From a checkpoint of a small self-supervised audio encoder (BEST-RQ).
Training: adamw at rate 0.0016, batches of 64.
Data: trained on simulated sounds of rotating machines with and without faults, 39062 training examples, 3.6 epochs.
Rows from block 4, named by matrix and row number. Each number is 128 + 32 x the weight over its row's rms, rounded and kept within 0 to 255. All counts start at 0. After the name is the row's rms in percent of the matrix's.
# weight_hh_l0: LSTM recurrent weights (gates i, f, g, o stacked) (model.rnn.0.rnn.weight_hh_l0, 1024x256), inputs 0-127
weight_hh_l0.426 096 [112 119  92 130 111  59  64 166 144 124 141 130  96 110 151 131 131  84 142 129 196 139 113 110 122  97 167 120 115 141 154 168 112 113 163 148 140 110 144 221  79 121 128 142 153  77  82 146 128 176 197 115 128 143 107 135 165  96 134 108 112 137 123 173 150 152 146 174 143  70 147 107  75  90 119 143 132 166 151 142 133 134 183 129 119 171 140 105  76 141 120 198 119 162 165 185 160  77 160 138 120 124 136  84 131  89 129 144 149 167 155  95 150 132 189 148 182 113 180 126 152 111 209 108 172 104 139 163]
weight_hh_l0.427 087 [119 107 174 138 136 113 117 178 138 137 128 101 144 138 141 205 200 142 144 100 113  78 192 126 177  98 113 135 163 153 172 109 136  88 124 120  97  96 188 141 113 149 165  76 123 142  94 130 100 159 199  89  98 152  84 105  80 153 147 110 159 173 135 135 128  93 171 117 132 112 166  84  94 162  83 156 138 160 144  89 130 106 179  71 210 142 163 111 138 137 114 112 158 140 179  86 159 122 107 147 103 144 198 100 147 120  98 118  70 132 125  96 141 144 151 163 160  51  87 120 101  83 164 131 149 137 139 122]
weight_hh_l0.428 093 [150 162 148 125 126 119 145 157 139 143 105  91 114  82 144 156 157 132 148 133 119 148  85  99  74 106 180  52 121 119 152 139  58 111 152 143  92 160 164 141 181 173 141  38  89 138 174 158 160  76 156 102 136 142 159  69 108 145 163 194 149 122  30 172 208 164 114 126 141 124 130  88 155 115 110 119 122 121 154 124  73 146 196 147 162 112 116 143 155 120 134  62 143 141 138 174 116 139 124  53 165 152 149 182 191 128  98 106 143 147 166 137  88 109 141  91 139 132 133  93 108 153  93 103  78 188  70 146]
weight_hh_l0.429 094 [143 140 157 157 138  72 178 114 220 155 106 204 154 105 184 127 135  54 146 166 153 141 129 136 139 181  85 168 165  90 162  67 121 136 134  96 134  86 133 203 117 142 152 109  56 101 162 130 130 193 169  64 142 109 113 164 126 145 103 110  54 139  69 133 116 104 131 115 131 182 144 154  89 109 146 127 202 167 135 137 171  76 127 126 108 133 173 144 130 170  85 178 114 110  76 114 103  64 156 179  49 117 149  80 159  86 162 133 136 141 123 115 159 106 137 188  66 129  89 145 166 157 165 130  88 154 124 133]
weight_hh_l0.430 100 [157 180 145 140  97 106 190 172 101 104 124 118 187  89 179 138 109 152  82 128 171 140  99 104  52 154 135 139 167 162 160 141  83 146 125 111 121 167 132  75 109 136 101 120 140 168 131 160 129 147 113 147 117 125 126 188  50  83 143 182 141 124 143 103 113 110 115 149 129  83 122 165 157 142 114 119 163 111 146 102  76  86 134 160  64 129 100 126 221 110 135  94 160  68  97 101 111 147  95  96 193 158  79 157  64  96  31 148 141 157 133 115  96 125  94 107 156 147 192 145 142 122 121 169  75 127 142  89]
weight_hh_l0.431 099 [134 125  90 123  89 124  69 121 147 112 166 142 117 136 163  84 120 124 167 135 131 112  82 134 137  86 142 116 128  70 143  65  87  97 146 151 178 138 174 101 163  73 107 183 116 158  89 109  87 140 147  90 186 143 100 122 110 111 158 130 114 157  67 134 157 146 159 152 173 105 142 130 106 129 148 165 170 132 162  83 155 158 179 104 137 136 119 123  97 110 111  78 102 138 152 136 152 158 171 137 103 126 184 135 161 121 124 118 124  73 144 158 118  98 166 139 155 191 128 114 183 124 163  85 145 172 185 140]
weight_hh_l0.432 080 [105  40 127 140 131  88  68 145 127 134 138 129 102 100  91 157 102 140 170 139 157  99 130 104 139 139  97 122  80 111 139 132 177 117 153  86 113 139 206 145 146  95 161 192 128 152  90  93 111 108 131 119  99 192 135 129 123 156 142 112 170 123  93 174 144 149 168 126 151 110 120 182 119 175 152  94 156 146 137 154 139 196 163 149 167 143 107 129 131 134 108 171 193  91 173 115 180  79  85 117 140 161 148  76 165  94 151  90 140 152  74 146 131  30 171 157 160  62 109 139 134 139 128 175 164 184 166 144]
weight_hh_l0.433 103 [ 91 119 136  99  55 160  55 100 112 169 102 147  66 125 114  70 107 129  98 156 162 159 126 128  96 101 150  76 161  77 131 193 104 118 138 111 122 122 145 168 144 142 169  97 127 138 187  75 125 129 153  87 161 122 152  96  90  88 145 126 147 153 124 162  66 133  87  90 141 178 144  93 142 106 125 147  94 159 155 152 134 119  96 129  84 140 136 106 118 115 157 176 107 141 142 148 136 116 142 109 117  52 103  70 121  98  84 123 135 104 133 159 155 159 186 148 121  96 130  93 109  92 126 163 111  60 179 113]
weight_hh_l0.434 106 [144  88 160 162 191 154 135 149 150 140 151 132 181 129 122 169 149 112 156  78 113 151 214 156 132 165 118 151 125 110 211 150 145 127 142 138 123 139 145 162 101 187 102 146 120 127 119 139 109 186 171 138  73 149 139 184  78 118 140 154 166  84 187 171  92 127 160  90 154 113 173 143  69 177 159 194 151 167 118 178 151 139  83 131 158 169 137 127 155 110 142 126 184 118 157  75 133  86  93 164 120 140 143  67 177 116 129 152 143 146  98  99 196 138 109 132 126 134 123 155  85 108 100 126 132 148 159 146]
weight_hh_l0.435 102 [ 91 113  85 100 133 126 142 131 119 168 103 109 135 148 114 135 189 102 202  97 189 151 120 110 133  72 156 159 126  66 109  91 157  98 158 135  73  72 159 181 135 158 155 144 163 150 133 165 109  81 172  71 103 118 120 149 122 141 117 170  93 107  80 167  76 115 138 140  84 150 163 141  86  67 112 142 133 153  88 112 198 109 133  53 137 126 148 112  65  97 165 158 171  96 211 114 154  81 137 157 148 166 120  89 213 117 198 131 149  79 140 141 108 127 155 156 157  96 116 147 139  98 208 124 161 125 158 148]
weight_hh_l0.436 099 [ 82 109  76 118 106 131  72 138  88 146  89 121 115 139 104 125 120 127 133 142 149 188  52  37 153  96 145  87  70 129 139 186 113 125 135 167 138 101 158 148 137 126 116 154 194 152  78 105 104 130 167 121 187 134  92  77  87 145 106 155 181 102 117 176 131  99 137 133 112  94  80 155 122 130  89 163 107 139  69 174 193 178 136 108 140 178 125 122  87  91 130 112  98 138  92 173 144 142 181  97 141 180 118 137 106 153 130  93 159 125 127 154 177 122 127 103 145 155 109 141 149  72 158 146 146 100 103 167]
weight_hh_l0.437 101 [169 119 106  93 108 150 124 153 143 196 150 134  98 132 125 147 207  51 181 123 131 133 126  96  84 156 154 182 127 140 174  77 158 127 177 136 113 121 151 199 105 148 139 128 103 167 103 169 101 123 148  86  67 147 126 151 117 162 148 170 104 120  61 147  74 159 164  86 148 138 113 135  90 115 125 155 110 115 122 116 172 130 175  99 141 119 121  99 114 135 160 152 131  99 178  97 124 118 130 154  85 196 115  98 167 160 150 132  60 111 105 131 110 159 168 119 142 117 102 140 101  71 161 154 141 159 175 117]
weight_hh_l0.438 085 [112 123 108 136 126 169 156 138  91  94  74 200  70 105 146  98 157 143 199 112  92 131 136 146 100 157 146 127 110  97 149 141 167 188 100 124 187 160 171 148 137 151  92 120  93 196 156 122  97  64 116  95  85 113 131 119  84 118  97 129  88 139 153 102  92 119  76 127 197 113 131 157  84 140 137  86 131  96 111 159 109 177  59 133 140 131 108 110 139 162 100 128 146  76 134 131 122 103 101 136 156 158 132 176 207 117 148  87 117 129  62  71 127 179  83 137 150 163 110 154 142 124 167 101 127 121 126 136]
weight_hh_l0.439 122 [154  91  98  89 139 158 106 157 147 159 122  81  81 157 119 174 136 106 130 115 149 119 115 117 161  77  96 149 136 170  82 152 144 120 163 150 117 105 149 107  93  78 116 137 193  74 139 135 116  90 180 157  94 107 117 120 131 134 125 132 121 149 108 174  71 138 132 156  62 129 125  75 108  84 114 105  83 147 166  78 162 124 137 107 115 128 157 106 104 160 147 132 156 193 148 159 153  96 125 116 128 150 159  97 113  89 147 106 166  89 157 125 146 180 195 137 165  88 196 128 137 152 166 173 140 110 140 107]
weight_hh_l0.440 104 [144 158 116 142 116 171 121 118  93 191 139 113  98  66 180 105 124 128 125 151 123  98 156  95  89 188 160 118 134  90 148 134 135 143  98 116 153 106 124 114 133 156 174  84 167 160 124 131 129 123 141  86  67  94 102 139  99 164 196 135  75 130  65 108 121 110 133  90 150 139 117 133 119  98 116 125 146 101 115  85  99 122 163 136 109 158 166 168 154 177 102 119 115 125 127  99  56 111 111  79 114 131 111 160  80 170 172 163  54 158 124 151 129 118  68 119 134 104  94  99 128  99 130 118 102 139  91 168]
weight_hh_l0.441 096 [ 98 127 105 100 158 122 132 126 135 178 169  77 115 135 164 144 177 105  93 166 157 131  94 143 102 137 123 157 100 129 158 160 116 159 161 143 149 113 115 136 130 159 172  77 140 157  99 149 119 117 161 142 103 106 128 223  77 128 115 106  86 118 117 170 102 132 112 176 188  73 119 129 147 128 134 120 155 123 126 104  86 152 167 135  88 125 149 140 101 105 174 130  99  99 155 152  96 112  65 127 133 146  77 135 123 155 168 159 151  93 126 128 101  77  96 106 183 184 147 173 164 105 116 156  60 147  65 175]
weight_hh_l0.442 095 [105  43 154 143 162 169  84  91 161  94 116 156 113 133 143 163  91 114 141 138 125 120 195 138 166  98  95 138  65 151 134 158 144 151 149 126 142  87 151 159 119  96 140 170 139  85  87 140 121 172 205 146 135 126 114 128 148 127 163 134 180 134 133 185 158 142  75 100 119 132 233 108 117 182 193 102 131 145 159  96 132 118 136 173 150 163 124 164  97 165 168 145  97 200 101 117 243 116 182 134  66  92 171  65 115  93 125 106 189 103 108  99 179 129 147 127  58 120 103  81 146 136 144 164 131 154 184 105]
weight_hh_l0.443 106 [104 115 120 130 112 107 133 162 132 135 161 118 159 133  97 122 119  49 151 127 166  86 144 125 175 146 183  86  75 165  82 141 132 101  87 170 105 197 127 128 136  57  92 192 137 147  90 104 131 142 111 137 145 201  98 136 120 116 122 156 166 153 113  94 129 125 168 145 138 113  96 119 170 152  78  99 113  95  70 122  72 167 115 122  99 153 123 130  99  98  87  10  76 156 109 105 153 120 121 132 132 146 151 162 133 114 132  93 173 169 175 137 151 128 149 174 152 149 174 110 127  70 101  92 204 120 102 174]
weight_hh_l0.444 103 [126  91 132  73 118 121 113 122 159 126 180 129 100 120 163 172 122  86  87 164 126 146 155 112  77 160 139 140 144 137 166 163 165  97 157 133 153 116 131 141 148 159 180 182 126 100 139 157  94  96  93 117  61 135 146 163  80 159 163 169 109 153 125 135  80 155 190 162 145 117 145 140 116 177 158 171 118 123  99 135  94 115 128  84 161 122 116  94  58 115 108 199 153 121 144  99  89  59 129 147 118 182 153  73 136 101 124 170 112 117 131 110 192 140  79 151 150 107 200 128 101  87 123 170 169  95 169 122]
weight_hh_l0.445 116 [115 138 130  85  94  99 129 103 127 185 107 110 116  90 115 197 166 106  89 115 172 137 145 128  88 137  56 132 131  91 132 171 133  95 125  85 176 163 100 120 129 246 126 146 115 135 132 121 141 145 172 119 114 106 114 171 111 137 146 163 134 114 113 117 106  95 189  88  66 109 134 138 123  97 104 116 112 105 107 117 135  75 140 107 133 132 190  82 136 144 175 116 186 137 108  86  96  79 107 101 132 127 115 127  96 106 127 139  88  90 176  77 114 135 159 141 165 135 137 135 132 137  82  99 135 175 121  95]
weight_hh_l0.446 093 [131 170 155  97 166 142 110 123 104 155  93 105 105  71 117 138  68 103 112 115 116 102 164  55 145 166  98 136 106  90 187  84 163 121 179  67 107 114 131 135 111 146  97 122 116 110 137 154 133  96  81 102 141 114 105 171  53 192 149  95 118 134 115  69 186  91 142 124 121 117  94 132 129 163 113 107 119 115 128 136 156 165 155 145 165 119  40  78 109  99 109 167 141 163  90  25  81 144 127 113  77 108 126 130 101  87 134  68  96 145  95 117 102 169 120 168 104 112 109 136 153 129  85 158 171 122 127  92]
weight_hh_l0.447 093 [ 80 133 109 114 127 156 109 131 211 154 165  94  49 110 167 112 152 115 151 143 167 101 114  81 135 144 143 144 169 163 112 109 121 101 159 123 159 147 186 150 101 174  88  86 108 160 196  90 122 115 119 127 145 126 129 119  77 134  89 154 134 148 118 191 116  82 169  87 115 148 146 131 100 118  85 137 152 135 148 101 165 137 168  56 133 141 159  66 114  80 146 169 120 167 122 111 120  91 104  90  92 152 130  99  96 153 119 177 105 108 201 125 117 144 150 153 136 154 196 123 120 133 130 148 153 170 139  72]
weight_hh_l0.448 094 [ 97 228  87 119 103 104 115 143 115 176  71 137 115 106 156 117 134 172 127 149 135 172  98 172 131 129  96 148 150 112 181 104 100 154 159 127 168  74 111 163 136 143 109 141 119 160 169 165 136 121 169  90 130 132  55 117  98 164 105 127  89 127 144 130 101 117 210  84 178 122 159 138 135  98 122 127 170 117 122 157 143 115 158 110  70 154 188 134 133 131 145 193 185 128 139 126  66 113 121 145 128 140 182 109 121 138 127 171 122 155 111  94  62 133 122 120 121 103  81  85 152 100 112  99 117 143 132 138]
weight_hh_l0.449 093 [142 116 116 111 163  80 114 157 187 165 154 127 175 142 120 116 122  86 165 129  83  92 137  65 155 156 171 102 111 119 123 120  52 131 150 133 117 117  88 135 199 140 139 190 119 195 118 157 124 133 145 109 143 121  82 140  65 158 169  92 121 112 134  82 164  83 142 131 157  96 148 149  77 107  90 138 173 121  96 136 119 151 167 152 145 137 159 128 166  58  81  83 133 133 166 165  94 150 104 173  97 192 171 160 128 198 158 170 112  99 156 154  85 135 129 117  89 125 153 101 124  65 130 155 179 203 123 205]
weight_hh_l0.450 088 [ 93 139 123  90 165 128 124 151 111 116 125 130  85 130 180 131 129  85 109 133 135 194 115  64  71 127  99 147 107 110 114 137 163 101 141 105 102 122 104 113 106 115 162 142 113 148  99 165  64 151 152 147  91 126 152 145  68 135 118 103 128 179 118 124 104 113 141  95 160 120  83 129  78  90  74 157 109 149 113 137 107  76 183  96 107 144  84  64 138 125  97 129  91  92 182 113 110  90 110 110  99 175 136 103 112  88 145 126 122 151 164 136 190  90 162 145  88  89 109 144 163  78 168 124 151 113 112 108]
weight_hh_l0.451 099 [138 102 105 148 135 102 146 136 180 176 109  86 144  84  93 194  67 130 139  81  97 164 100 141  90 133 175 150 112  84 168 142 128 169  93 131 176 151 130 124 144 146  64 122 155 171 128 120 116 158 163  55 159 153  98 144 135  97 193 130 158 131 149 139 137 104  97 134 212 145 118 117  58 148 132 205 127 127 149 165 157 189 146 165 116 196 140 120 186 147 115 124  80 110 152  92 140 145 142 117 152 120 106 146 128 168 128 178  79 105 106 114 107 158 105 173 142 153 136  85 144 128  83 118 145 117 180 134]
weight_hh_l0.452 134 [112 137  72 142 155 142  81 134 117 120 156 132 128 143 127 132 146 123 115 100 127 129 154 125 133 129 170 165 130 135 146 165 133 128 125 129 127 104 147 124 108 169 132 152 110 147  30 117 159 172 149  75 108 151 120 134  77 105 191 114 145  21 201 168 122 166 211 117 148 119 126 120 131 205 174 171 137 160  75 118 141 119  61 123 151 153 174 113 107 132  94 168 153 122 118 118  90  73 149 127 127 147 121 104 148  65 159 162 100 111 115 119 161 182  87 100 100 102 125 112 120 127 105 207 145  73  51 170]
weight_hh_l0.453 089 [140  95 167 124 157 156 106 187 132 140  74 135 139 145 106 171  97 114 126 114 174 178  95 138  97  73 151 146 150  88 104 179  94 158 110 205 146 138 106 134 100 135 185 141 126 115 161 117 112 139 111 162  93 180 161 101  52  86 161 108 175 171 168 140 100 120 148 124  73  98 122 200  97 110 152 101 165 161  90 177 156 121 162 135 112  71 149 135  81 101 125 137 143 130 122 146 172  53 142 134  88 172 120 108 178 109 132 111 192 150 196  80 167 105 150 148 199  93 103 137 113  80 145 151 112 129 162 141]
weight_hh_l0.454 090 [129 105 122 161 163 160  82 137 122 149 106  79 118 119 109 148 177 142 108 145  74 120 167  99 111  88  89 105 137  92 180 181 108 132 149 143 140  96 153 130 107 124 134 126 149 142  99 164 138 130 168 161  88 135  98 111 113  86 137 142 195  81 184 124 118 104 239 133 103  98 125 117 165 183 120 181  88 120 111 156 128 108  93 120 141 123 177 138 126 134 144 120 102 101 178 127 129  53  74 109 128 151 104 167 127  75 105 171 115 111 112 128 113 170 105  92 153 108 139 112  99 108 139 127 159 142  96 144]
weight_hh_l0.455 103 [ 93  95  85 120 129 146  32 112 189 116  74 166  99 148 131 101 126 157 144 147 139  91  89  93 134 147 197 151 160 128 113 151 166 153 163 112 101  66 130 198 141  63 167 129 112 162 108 140 106 136 146 133 170 151  96  92 114 142 144  74 111 135 142 180 113 151 160 165 148 154 150 140  65  81 113 127 128 184 157  96 198 141 111 104 190 126 105  91 133 121 133 184 140 140 139 113 174 110 136 121 109 150 183  78 148 150 105 109 134 154 155 146 137 164 146 177 165 113  91 144 119 125 139 138 126 150 158 142]
weight_hh_l0.456 097 [119 130 142  97 135 106 101 121 143 101 170 141  82 146 111 113 128 120 166 103 190 170 111 104  97 100 197 119 151 138 142 132  92 123 143 129 119  65 203 168 171 182 136 134 115 150 145  92 157 126 128 137 134 148 137 103 108  65 125 161 136 115 137 235 151  96 190 131 136  99 101  88 151 152  98 198 143 102 155  98 110 182 143 124 145 173 195 188 138 132 119  78 113 118 155 129 117 199  90 114 225  96 156 135 113 174  99 112 115 125 110 118 158 144 167 154 143  85 147 109 120  78 179  85  83 138 152 135]
weight_hh_l0.457 097 [123 136 107  67 129 178  89 118 163 172 109  95 108 122  74 116 127 173 191 138 112  95  99 151 142 158 173 148 119 115 148 105  89 158 140 130 160  75 115 148 141 119  99 141 142 176 135 105  99 148 139 179 126 142  85  79  60 143 130 111 138 140 132 165 133 133 185 156 166 100  55 211  75 116 120 172 135  84 129 166 122 121 143 155  95 137 169 170 152 119 119 204 153 104 134  92 119 143 139 140 117 135 176 124  91 133 153 185 141 103 148  84 129 144 137 140 171 136  93 147 187  91 141  95 186 157 115 164]
weight_hh_l0.458 114 [184  76  69  95  88 166 112 133  89 161  86 149 169 128 121 108  82 138 144 134 108 139 118 123 114 121 118 133 157  84 118 170 110 141 192 137 129 115  87 111 168 113 103 126 178 107 139 168 104 100 144 130 112 132 171  83 148 114 143 127 174 102 152 195 137 167  57 174  98  97 122 164 115  82 122 135  77 195 161 144 139 117  91 104 127 112  93  86  82 186 144 186 117 139 162 143 190 184 154 141 152 127 127 100 119 107 159 165 139  95 152  91 172 167 169 122 177 122 114 146 121 106 124 178 112 119 228 115]
weight_hh_l0.459 091 [ 85 112 130 121 140 153  92 124 101 127 115 170 167 124 107 154  88 180  93 106 121 115 159 104 131 127 172  94 102 157 126 126 107 108 128 161 167 150 183 100 128 133 140 108 207 204 155 110  50  49 180 123  93 128 123 117  69 152 127 145 101 115 115 201 142 108 156 123 173 146 162 187 105 125  33 159 136 128 147 120 139  74 145 142 133 142 109 113 132 170 147 138 138  76 186  98 164 103 171 139 155 158 112 136 143 150 173 123  67  72 153  89 175 176 149 130 149 100 155 130 117  45 145 165 174 144 146 128]
weight_hh_l0.460 098 [136 114 162 130 167 112 117 167  93 183 144 156 164 162 134 216 149 122 181 104 143 132 107  77 124 146 116 109 171 115 140  82 124 107 147 135 137 110 151 157 130 185 146 148 141 149 191 113  96  93 129  86 133 121 127 189 122 163 104 138 119  54  97 156 104 130 166  96 152 115 201 160  64  77 117 122 153 122 106 102 100 155 177 123 182 144 174  91 153 149 155 135 138  73 202  98 141 100 136 171  69 144 152  85 112 116 155 107 115 122 111 106 126 122 138 157 124  97 137 103  90  76 186 139 116 167 159 157]
weight_hh_l0.461 099 [172 105  87  78 100 146  75 100 151 137 131  92 109  99 151 176 165 186 142 187 173 130 108 146 142 127 147 159 123 122 131  50 160  71 170 133 126 107 127 164 123 140 141 177 112 119  97 157 199 115 143 135 145 135  71 172 140 169 185 105 110  59 141 132  93 104 200 116  93 200 163 149 108 113 121  92 118  87  81 122 202 121 127  84 159 152 177 106  96 109 144 147 158 115 103 155 155  82 162 127 130 108 192  91 128 119 169  75 141 121 134 128 145 160 188 145 100 102 162 144 161  93 133 161 151 166 117 163]
weight_hh_l0.462 099 [149  47 118 103  97 102  57 147 144 192 117 148 148 145 139 120 169 103 135 166 134 140 136  43 147 141 145 111  97  79 146 166 150  62 121 156 174 110 159 203 178 135  99 137 148 152 132 148 109 158 167 100 118 139 116 114 131 135 159 137 147 161 108 115 122  99 140 132 167 127 166 175 101  93 160 137  74 188 104  93 169 136 107  81 159 180 129 158  71 135 109 112 111 183 127 123 198  82 153 194 137 148 151  83 168 114 181 125 117 127 123 142 116 115 145 171 123 137 120 191 143 111 151 152 125 154 193 153]
weight_hh_l0.463 101 [115 161  81  72 162 105 100 161 120 163 128  95  86 114 177 162 110 157 130 121 120  90  88  92 143  90 154  95 131 126 116 116 126  61 142 177 119  96  75 153 169 142 178 125 137 128 105 158 144  94 155  68 154  88 140 122 138 158 140 122 106 137  64 150  53 174 139 148 109 133 108 135 127   7 108 123  77 151 132  76 140 114 162 107 140 121 155 141 108 148 148 126 157 141 163 165 176 134  99 154  85 164 160 124 151 140 149 132 171 101 140 147  95 144 152 130 182  97 130 103 176  69 183 133 164 153 127  86]
weight_hh_l0.464 094 [ 79 148 109 108 132 128 137 126 135 133 150 111 139  60 145 176  78 133 159 164 136 134 109  80 146 154 186 119 154 125 158 132 131 152  76 137 122 138 132 150 129 180  54 101 155 189  95 120 165 140 168 139 166 164 123 105 124  79 165 124  87  70 153 183 132  85 163 151 164 134 142 153 106 133  90 121 158 102 100 143 131 139 111 128 154 150 172 161 156 111 153 181  58 146 105 171  61  85 133  84 143 173 125 131  89  90 186  93 109 142 168 136 119  97 116 133 118 120 186 106 182  58 120 129 149 134  97 166]
weight_hh_l0.465 110 [ 74 111  90 149  88 117 140 151 148 109 152  86 113 123  98 128 117 126 148 135 132 154 149 137 187  74 134  99 142 132 142  59 186 124 170 109  89  90 161 167 123 124  82 152 195 122 116 114 162 175 174 173 104 119  97 136 119 113  55 120 130 148 149 239  99 111 116 125 108 137 136 197  68 108  58  92 166 119  76 160 164  94 173 106  92 196 142 123 121  95 104 136  89 107 196 161 159  72 163 125 161 142 142 124 157 108 131 108 116  72 101 144 157 115 145 156 129 101 147 127 129 133 180  96 162 164 105 122]
weight_hh_l0.466 094 [ 82 164 118 133 139  77 124 192 167 125 150 139 121 103 149 100 147 115 158 147  93 122 191  81 100 138 167  80 150 183 157  50 110 110 116 157 155 120 153 173 160 165 136  91 127  74 122  90 122 137 147 108 149 147 115 113 152 123 145  86  94 110  99 136  97 150 168 134 181 150 127 136  67 107 111 117 123 132 136 160 106 148 154 134 152 142 186 144 166 145  78 104 116 125 150 158  89 143 122 113 162 141 138 109 137 117 145  88 104 195 151 166 131 169 109 198 149 115 150 128 101 125 142  90  68 158 107 119]
weight_hh_l0.467 094 [162  56 139 130 199  89 112 119  70 194 173 166 118 146 183 160 104 146 137 117 144 124 160 103 139 158 168 130 146 100 163 177 199 191 195 120 151 152 139 152  81 168 111 122  82 167 120 202 136 114 172  65 119 110 160 159 108  92 109 121  71 128 148  94  96 106 169 131 165 124 157  93 127  91 171 141 156 110 166 151 115 153 108 132 110 107 123 101 111 193 109 121 140 142  85 114 103  78 102 125 150 189 147 101  77  96 148 116 199 118 108  60 108 124 140 169 167 156 116 157 146  53 172 116  78 179 138 144]
weight_hh_l0.468 104 [ 84  68  99 143 161 131  68 117 124 114 128  92  79 114 133 113 149 121 152 128 130 108 144 116 100  82 176  85 127 168 118 155 144 107 140  99 133 118 118 168 170 165 163 179 161 163 115 140  27 125 145 127 130 153  69 120  94 142 165 143 192 151 113 172 114 143 187 101 140 105 116 113 118 152 128 156 140 129  92 136 169 137 113  78 155 126  93 123  97 152 124 191 148  83 217 120 196 153 128 134 130 142 139 133 170 122 147 135 103 116 166 120 173 132 165 198 154 120 181 177 109  52 177 138 176 149 152 147]
weight_hh_l0.469 096 [ 81  53 125 132 151 155  68 146 117  84 154 142 157 161 100 161 149 122  93 121 163 150 147 119 117 149 171 138 180 102 102  69 114 141 163 137 126 101 116 175 121 147 160 142 179 117 155 150  53 160  91 130 154 106 116 100 137 111  97 114 130 137 146 106 143 164  71 170 160 137 107 108  75 184 154 113 130 171 141 120 150  93 135  35 142  91 104 141 121 142 192 128 104 135 136 133 172 120 160 176 105 167 131 128 177 170 138 114 187 161 134 149 109 147 167 124 145 119 113 141 149 147 160 129 105 133 147 125]
weight_hh_l0.470 091 [114  58 120  98 130 160 140 119 156 155 119 172 124 129 107 147 143 117 167  71 175 164 185  64 125 149 135 139 117 110 115  68 125 125 131 167 141 116 211 174 139 167 148 118 162 112  79  77  95 149 144 138  87 138 206 125  65 148 189 136 135  89 119  83  82 164 140 141 113 151 116 130  76 151 116 155 178 129 132  66 172 113 107 102 222 104 117  91 144  43 104 105 109  74 144 141 166 145 162 153 157 169 119 100 168 115 175 137 116 120 124 111 155 136 192  97 163 144  94 116 117 122 119 128 122 181 139 134]
weight_hh_l0.471 108 [130  98 116 146  75 173 132 167 168 100 130 137 148  96  51  99 149 105 134 150 145 119 130 121 116 117 170 117 119 113 127 161 126 159 112  87 143 115 168 116 129 211 100 190 137 146  77 101 152 136 172 177 122 175 127 124  91 161 131 133 187  83 198 184 118  77 173 114 223 183 127 149 128 152 131 204 109 106  96 135 105 193 116 128 179 163 142  81 140 126 123 116 148 100 142  99  74 148 118 158 145 136  66 158 135 180  85 169 103 132 105  92  88 118 137 133 109 120 153 129 148 131  84 116 194 167  99  75]
weight_hh_l0.472 106 [130 113 138 127 127 129 115 122 165 111  99 139 128 130 109 112 109  98 163 172 106 103 180  97 149 151 138 165  69 136 164  99 122 145 141  96 157 122 150 130 140 164 147 161 119  86  94 128 140 185 161 125 126  66 129 145  63 179 136 157 151  93 168 167 136 145 144 133 178 125 108 166  92 204 150 119 110 110  83 221 128 155 100 134 171 190 159  93 105  64 149 190 150  87 121  83 123 128 155 139 139  89 132  70 197 110 133 121  99 130 140 100 146 111 146 117 165  89 107 188  91 117  92 158 104 128 131 152]
weight_hh_l0.473 106 [137  72 131 109 126 131  95 197 175 112 136  95 114 133  66  94 131 117 204 115  93 192 107 153 110  87 202 180 108 111  67 152 125 169 180 169 145 149 127 194 105 103 144 204 133 116  50 140 121 113 167 164 174 137 153  81 127 114 115 129 143 160 124 205 126 163 158 129 152 145 117  94  73 123 106 155 109 172 104 127 208 153 135 105 201 129 158 121  70 133  78 121 164 213 119 172 192 166 150 110 142 110 173  80 113 122 122 137 121 100 126 136 174 163 187 169 116 133 151 163 148 124 155 161 115 102 138 162]
weight_hh_l0.474 091 [209  94 165 176 142 101 111 113 136  98  94 151 130 110 117  78 178 106 185 164 167 128  56 158  89 127 214 117 146 149 143 129  80 131 133 174 107 134 131 115 180 107 140 131  89 174 158 156 121 138 112 128 145 117 126 110  99 138 148 150 124 112 145 105 156 139  97 120 146  60 140 149 114 149 134  77 150 104  91 175 140 144 132 154 122 113 132 159 111 103 195 108 139 115 174 118 133 163 161 186  96 139 152 147 172 136 120  73  97  95 165 166 117 134 138 168 128  87 129 127 133  92 198  98 138 162 153 156]
weight_hh_l0.475 106 [151  97 102 177 142 178 148 142 163 145 180 129 146 110 107 144 174  86 142  49 142 107 144 117 148 155 165  96 101 155 158 128 117 105 143 164 130 175 158 128 133 152 167 207 150 135  64  87  68 119 101 105  56 168 130 141 135 126 106 148 182  85 154 153  96 133 190 147 157 101 161 193  95 167 115 181 152 108 135 154 120 119  82  76 150 131 134 153  71 151 147  93 110 134 192 155 146 124 121 144 162 144 146 160 143  96 123  90 127  55 182  74 120 148 135 177 186 111 119 143 119  77 197  85 110 140 146 165]
weight_hh_l0.476 096 [123 127  92  91 111 149 141 148 150 160  87  91  94 129 142 143 229 129 132 161 140  96 140 160 168 148 151  91 104 122 135 101 147 144 156 127 119 188 111 133 145  72 130 180 131 162 130 135 139  99 181 129 139 118 102 129  70 135 145 180 124 199 137 112  85  94 145  80 111 123  93  71 112  93  99  95  67 111  66 118 112 135 114 113 115 181 118 131 101 142 133 158 169 144 131 154 159 120 137 139 147 208 136 159 127 103 105 116 104 115 154 141 164 183 171 107 147 125 151 207 145  89 181 129 173  81 161 121]
weight_hh_l0.477 108 [132 162  98  70 209 121 115 187  92 140 101 103  88 127 135 105 111 108  87  78 122  58 119 104 164  95 137 183  78 156 143 160 120  99 175 138 160  71  86 177 142 127 122 132 109 138  60  97 135 115 123 109 144 122 127 112 130 119 149 107 151 155  86 122 120 130 192 129 148  86  99 159 139 139 118 164 136 110 147  91 140 163 150 111 159  80 124 106 120 139 109 145 162 131 125 124  65  94  99 151  97 165 139 127 131  92 199 142 133  89 107  85 119 119  92 123 184 131 170  94 123 108 154 125 169 166  98 158]
weight_hh_l0.478 087 [124  81 111 145 148  59 100 131 179 100 105  88  89 123 107 131  93 138 153  45  97 141 148 104 166  93 189 145  85 131 185 108 159 134  94  90 131  99 168 171  54 154 162 130 131 125 136 107 132 164 164 100 137 155 141 158 139 117 143 114 165  85 172 130 151 152 197 147 109 154 115  95 110 138 127 163 121 159 155 131 119  58 112 118 106 136 147 176 148 130 131 173 125 134  77 151 192  93 136 158 175  94 105  99 116  89 179 106 156 128  88  71 124 145 117 130 168 114 157  86  93 179 155 121 127 131 140 110]
weight_hh_l0.479 091 [123 116 104 143  59  80 146 176  95 143 117 105 143 137 158 117 131 148  92 147 188 155  48  73  95 157 198 148 191 115  92 108 132 127 141  93 132 122 155 127 122 176 125  79 110 142 144 115 160 106 142 101 141 125 131 174 148 110 104 127  95 115  51 164  96 116 143 143 129 187 152 104 137  52  79 116 153  74 138 122 138  98 138 175  83  91 165 126 147  95 172  85 126 108 164 111  86  87 110 148 132 126  78 106 106  56 101 169 124 120 168 178  98 110 104 133 173 142 142 130 135 122 154 127 130 141  92 129]